From a checkpoint of a small image captioner.
Training: adamw at rate 0.002, batches of 64.
Data: 48750 training examples, 5.4 epochs.
Rows from block 9 of the image encoder of a small image captioner, named by matrix and row number. Rows with one number belong to one channel. Each number is 500 + 25 x the weight over its row's rms, rounded and kept within 0 to 999. All counts start at 0. Numbers have three digits each. After the name is the row's rms in percent of the matrix's.
After each channel's rows are labels from the 100 images, of 14976, where the channel reaches its highest value: "strongest on" is what is common among them; "patch colour" is the nearest of a few named colours to the mean colour under the peak. Only what is clearly more common there than usual is listed. The data: simulated fluorescence microscopy of cells. In brackets: how many of the 100.
# convs1: grouped (8 groups) 3x3 conv (encoder.blocks.9.convs.1.weight, 192x24x3x3, each kernel summed), inputs within the group 0-23
# convs2: expand pointwise conv (encoder.blocks.9.convs.2.weight, 384x192x1x1, transposed), outputs 0-95

convs1.38 128:496461454474503498483500500500464501464499523464464504486470461516458499
convs2.38 100:498500525510565540502499519499497513500518496500519502535512497548503493502479528478515541496505492519499520522518498504523496494502501489505521509470484500528513493500500544566492538473501499501534532493531501495514471507490506531517480475515499500502483492514552499496499517532488554500
strongest on: membrane rim (76); crowded (61); cells: ten or more (61)
patch colour: brown (48)

convs1.177 116:495502486511467493471473504463493501463474467501459490480458495456500461
convs2.177 062:500473501529499451504499501493499515495511497514501501502499515519489544590504495499494501514497504502506501490481493491476503499500515528497520499499499498532580523534502500499525499502499493527517499500493496491493524499479496505487520528499495505486500521515501500502500500515511511492
strongest on: ring around the nucleus (63); green stain (55); yellow stain (43)
patch colour: green (50); grey (27)

convs1.66 071:522517481475485479490484519444451478506509482495482468518526542483474518
convs2.66 067:499482498502493449491503516565504486467508566474490495498499606500502472500516480500482500500504474500459510474548484503461496466538500499520501500500478503505514500503505501498520500490500499500474502499467487460506514505501504504505500486466499590502500509542500447500524499506499498502
strongest on: green stain (67); membrane rim (31)
patch colour: green (49)

convs1.61 052:443489504494497499501503451443475497483489500508498468479507480496495447
convs2.61 114:502519500487496457510491484511502491491499500433490498500497535492494448474515499494498483518495493494499496492517495500500507514491503515499467500501521503498499513497544506458501491496483488504506501499500475473479499452497464498500500487468428500497443497532500491480520507491514484501
strongest on: ring around the nucleus (87); green stain (55); yellow stain (41)
patch colour: green (35); brown (27)

convs1.78 126:482487476476506505505464513454475478458452507509456518471472518505506510
convs2.78 095:514500505578500496500500529516499568498509498511500477483492504569517500499511508526599522495486522502494498487527501524498531500500510507501505498500497507586526500515501508496535517502522498498511509501499498498518501495488494575503500494507490504500496500520507517500500491530491506497
strongest on: fragmented nuclei (100)
patch colour: green (37)

convs1.9 121:496508508479499503502465504450497498493506505436469506503434510505469498
convs2.9 082:502544498498533500537510482494502500493481538532500515513511510499440498539499500503500481470489507473522510503499507484494490500500499491503501504498602500503501479502544500507501470521502452466500499622507493499492503512502505493497501515500495531515497519523500468501501512509545485511
strongest on: smooth cytoplasm (89); crowded (66); cells: ten or more (66); green stain (43)
patch colour: green (57)

convs1.188 102:503484489510463495475467493471488512460470465501470491475455491461507463
convs2.188 105:500500500568514497494489501500499588496537514500528502500501496601536508549501512509497573503486531509502500495484502502479504480506500505499502497494497499580518500498501510499542500502511499500496501494477514498499513508501499518473525523502503498500498494531516499499498500558500508503
strongest on: green stain (100)
patch colour: green (54)

convs1.112 121:489461493502464481506468466478476469472504468459462496464505467503502495
convs2.112 122:500496492550528498500500491489500573499568533531542524501500510583524518559498514515502547501492537507506495498476515513478526470514519506500512498509496496572514495500494511499537492501510496500499499500499538505500530532507505517486523503503508507501515497506526497504497499558500531502
strongest on: green stain (100)
patch colour: green (59)

convs1.105 108:476472485517486458495475464490475479480519485455472472467470473482481492
convs2.105 070:499492500541538457500500500498500565489544500532528528500499481598519543552497496501540613487466549521504499496458547500486501480535533502495529496500500474522517467501480546539528501499508499471490504502490536549501514521506501509489505486500500483500572495513531493500496504556476510504
strongest on: few cells (68); cells: one or two (68); smooth cytoplasm (54); green stain (53)
patch colour: cyan (70)

convs1.127 104:502443483499494500501471493494498494451498451476473509455508507511454502
convs2.127 066:498500505538516502493482500500501610505560521500484500500502505531509498500502503499499547560511514515505536507500490555501507486512527459530502506500480500575546519524486498531489501492539481519500529498501488508502496502514505500500500500504514503498502523476519500500500501555500504501
strongest on: membrane rim (63); yellow stain (50)
patch colour: brown (68)

convs1.190 169:499492487506463494472465496466498517463471464502473483473456498462507464
convs2.190 079:500482495537522444500499500496499573487536500510532507500496504609539538547501497507495529520491510509515500488466484499477509496513500509500498499500498494587539500527497500498502495502500494500499499497471501499494523510499500504479513542499498504471499499508517500503497499564498508502
strongest on: green stain (98); ring around the nucleus (67); few cells (50); cells: one or two (50)
patch colour: green (55); cyan (36)

convs1.80 112:492480487483511506508473508445488492452450511514447519474484522507507505
convs2.80 127:500500511593504496500500527521499559499510530505504482485485505542509500513511517532591522496497531500494487489525501519499532499500505504499499499500501505566517492510501504500543522500522500495500512501485503499499500496500501550502507498504490503500500499539506506500500490528483502494
strongest on: fragmented nuclei (100)
patch colour: brown (37); green (35)

convs1.90 141:482487474472507506505466506451474477460454508508456513469472517505506504
convs2.90 101:505500507572503496500500516519499577498505498506500482483489501561511500504510504516604517496484541501493497486520502527497537500500500506499506498500496507575523496500501509497546505503527498496500510501499498498518501497487500573503499499503492502500500500529509508500500489527489505498
strongest on: fragmented nuclei (100)
patch colour: green (38)

convs1.20 066:496501496464489475482486495435496498491487475457501492498446490494453495
convs2.20 120:488507509485499500507495505518498500497497546518478500503504508502447523517508500500509480472499510470503501501501501495501497502500500497500503500500604500500501462499547500501495506498500502469500505623498480496491504502489503485502500502501496501483500506500500499497500501501491497502
strongest on: ring around the nucleus (99); yellow stain (42)
patch colour: blue (85)

convs1.44 108:511487491486492512509495480443468458490430498495485484499496457498485494
convs2.44 100:497500575503500500488489490500510579500547507478502507506500504534510511487499501499495540555503510518499522501500492531498503481548570492538499502509488495510527574568505547511496503499511494552480501498501504478519515520557506523500504493495506503502494507500511477498501500508501523501
strongest on: ring around the nucleus (78); green stain (41)
patch colour: green (26)

convs1.8 119:494514512473502509507457504451497497486512511443463506500442516510474495
convs2.8 088:499549498499536500527502488500502501491495533518500515512512502501445498544500500500500487474475509469512510502501508487492489500500500484503500506496609500522503477500545500508501481515504465466490500635505488499490501510503505495496500516498494522507493521523500471501502509507542487508
strongest on: smooth cytoplasm (89); crowded (82); cells: ten or more (82); green stain (42)
patch colour: green (54)

convs1.95 123:504500502501530514519501498499503504501500535561500553501502567521522484
convs2.95 095:515506515535494495516513553581499497466474500493492443440466501483474500497569504503620498495484507500499497468565529488515529540500505463501507499487544501498507500499500500483537535469493549500549501501467491501491461481500481500502470436500486500494500491528495505484500497489489500490
strongest on: fragmented nuclei (97)
patch colour: brown (38); green (26)

convs1.70 157:500483468495458459457464499494494474496499447499471496502502488462468498
convs2.70 079:495500499525529491512522527500505530519503464509531511537513500511504499502500518494492534485546456522515505499514481499514482517533508508503543492480500509528510493515499561522527518487404495500528508499525511491506501501495517524516487498501499500500488464565547500505498503558489499499
strongest on: membrane rim (53); green stain (48)
patch colour: green (38); brown (27)

convs1.53 116:541524486528492491494492538515521490521532491523489521552546523492491535
convs2.53 079:500501484561507536480453495491500506494510528531507503482489532501507501540494507502484501513462514481500499498495521491443494449512515492518466512534496491520531503502493498503513497500623500504461500503495550604496487499469484529500500499597526519540502580500520499490492495524500498497
strongest on: few cells (81); cells: one or two (81); membrane rim (52); fibres (45)
patch colour: blue (65)

convs1.142 064:508448501475500510507473500488495476502497501513480557426496498514483513
convs2.142 067:504525578494510499499470456501500494504500542468469495507492530509495500468502502500455493508498505505497507495501476499464510495511547499499500514500496501502522528539603472501499500496508500594493522497500502433500511501505500498500504497499515508500478533494496496501545500517500498488
strongest on: ring around the nucleus (97); crowded (51); cells: ten or more (51); yellow stain (45)
patch colour: blue (94)

convs1.99 105:479463477501467490504464461478478478468502467477469491457507462511504498
convs2.99 118:500500500563515498490500496494499553510561511514533510505500501574517507578499518513499546500482518500500496495487509513483520479510508516508515496506496501576522492498501512496542500500500497499499498500499518498497544530509501517486532510501504507500500494506530499501500499554500535510
strongest on: green stain (100); ring around the nucleus (29)
patch colour: green (61)

convs1.113 114:480466472517468468516469463484479465473510469471465497467503473514506498
convs2.113 096:500493498518547489509521501496509535499543492524565515503493501568501560501474520490533539497479526522552527492487531513533498520520527507501524523500497499528515485498501526525526506495496496489520524501497522509509503509468498559501512493511497497502560500500560499509499538561499558495
strongest on: cells: one or two (53); green stain (52); out of focus (49); long thin cells (39)
patch colour: cyan (64)

convs1.88 140:484484480475511508507464505449475477455456511510456516470476518507508503
convs2.88 111:505500511578505496500500519520498572499505500503500479484489503552505500531509505517605523495489544501491497485518504529498534500500500506499505499500500507570520494500501508498547511502528499496500509501496498499514506497492500567502500499500495503499500500534510507500500490524492510498
strongest on: fragmented nuclei (100)
patch colour: green (38); brown (27)

convs1.155 114:524483492487426496449492491501485485494486452485486461491489491482501487
convs2.155 108:511472490508499478488528520505500483502536515510500500496501499526498493573504497498490491499528464500447536501503500495500492471501499467504514500496495509501500496494502499504514546498500516482495499506497501563508496506494516494505496500431527510538504500495502500500517503545476495492
strongest on: membrane rim (94); few cells (69); cells: one or two (69)
patch colour: blue (98)

convs1.19 070:489506489470501495499479488429502505493499488460498483503443498492447504
convs2.19 126:485505513476500500510502508518496501496494546512483500502506509500455527529509500501507473463496500475504503501500500492501500506500498499502504500500595500500502467499551499499497510500500507476502501622499480498487509501484500478505500506500491504484499509500499500492499503505489495502
strongest on: ring around the nucleus (95); yellow stain (42)
patch colour: blue (68)

convs1.72 140:472486477475504503503465513455474470461460503503458505465460505503503510
convs2.72 110:504501500569507494500499514504499574499514500509500479491497510566516500504508502517562510502490528503492499485510500519495532499500505507499515500499495513587524500501501500500539504501530495500508507501499499494533500500497500565502500499503499507499491507507505510505500489531500508496
strongest on: fragmented nuclei (99)
patch colour: green (53)

convs1.101 121:483458485501467482500468464481466483471501472463475486460488465490484500
convs2.101 077:494478500554530492497499501498498524489567498522541500502498498611513523567491502500539564495465544514510497495477546517481506470520512503499509498502493494557517474500494534524549500499511495482496522502485519515492539523502500500494532499499502500500516495506528495501496499553496500501
strongest on: green stain (63); smooth cytoplasm (49)
patch colour: cyan (59); blue (30)

convs1.54 092:509535495539504502503499512537541498522519501539499536512535561496503511
convs2.54 084:500500490499510503499498486493499505490500501512522532485487497501501576510480500511505500500491543492495488499453512479469514498489501500501497508526500464496532490499486487502493500500577512481492499502494529600509497481472506506482492498501533497506548540495502500496478500464500503498
strongest on: few cells (84); cells: one or two (84); membrane rim (52); fibres (31)
patch colour: blue (76)

convs1.58 066:521501474484481472483477510440465470502498477483474465517526519480466511
convs2.58 085:500496497513498458497503527554503496474512524486494475499494567500515465500522496500474500500508456521500514482553482504475498482547502470538501499500477510513524502495505500499523502483500500500495500497480475484503494499502503502514498489454500590498500499527505484500525498531488492499
strongest on: green stain (45)
patch colour: brown (45); green (37)

convs1.79 075:499489495501522522522483482466501498473471522537472542501498566520524481
convs2.79 091:509500537546500498507500528536499502468494499498502500463454492552508500499521507519659544494474523505497473473542534500500531505500499486514500499494508502539522500508501517489526506492501504495506509502469419500499491496504499560502494456503487497500498478560522505492501494495458500512
strongest on: fragmented nuclei (99)
patch colour: brown (41); green (31)

convs1.52 212:503496470499455455451464503497498470500502453500471500508503497464468502
convs2.52 081:500500500520550496502530518495508525520524464530527499522522476518510499501500533491491571489537468520521507499500476501505483502525508503519552503486500500533508489522500554537536519493468494500515514500508512496515500513492495534520497501501500498500492461528559500523497513563485512501
strongest on: membrane rim (82); green stain (82); crowded (55); cells: ten or more (55)
patch colour: green (49)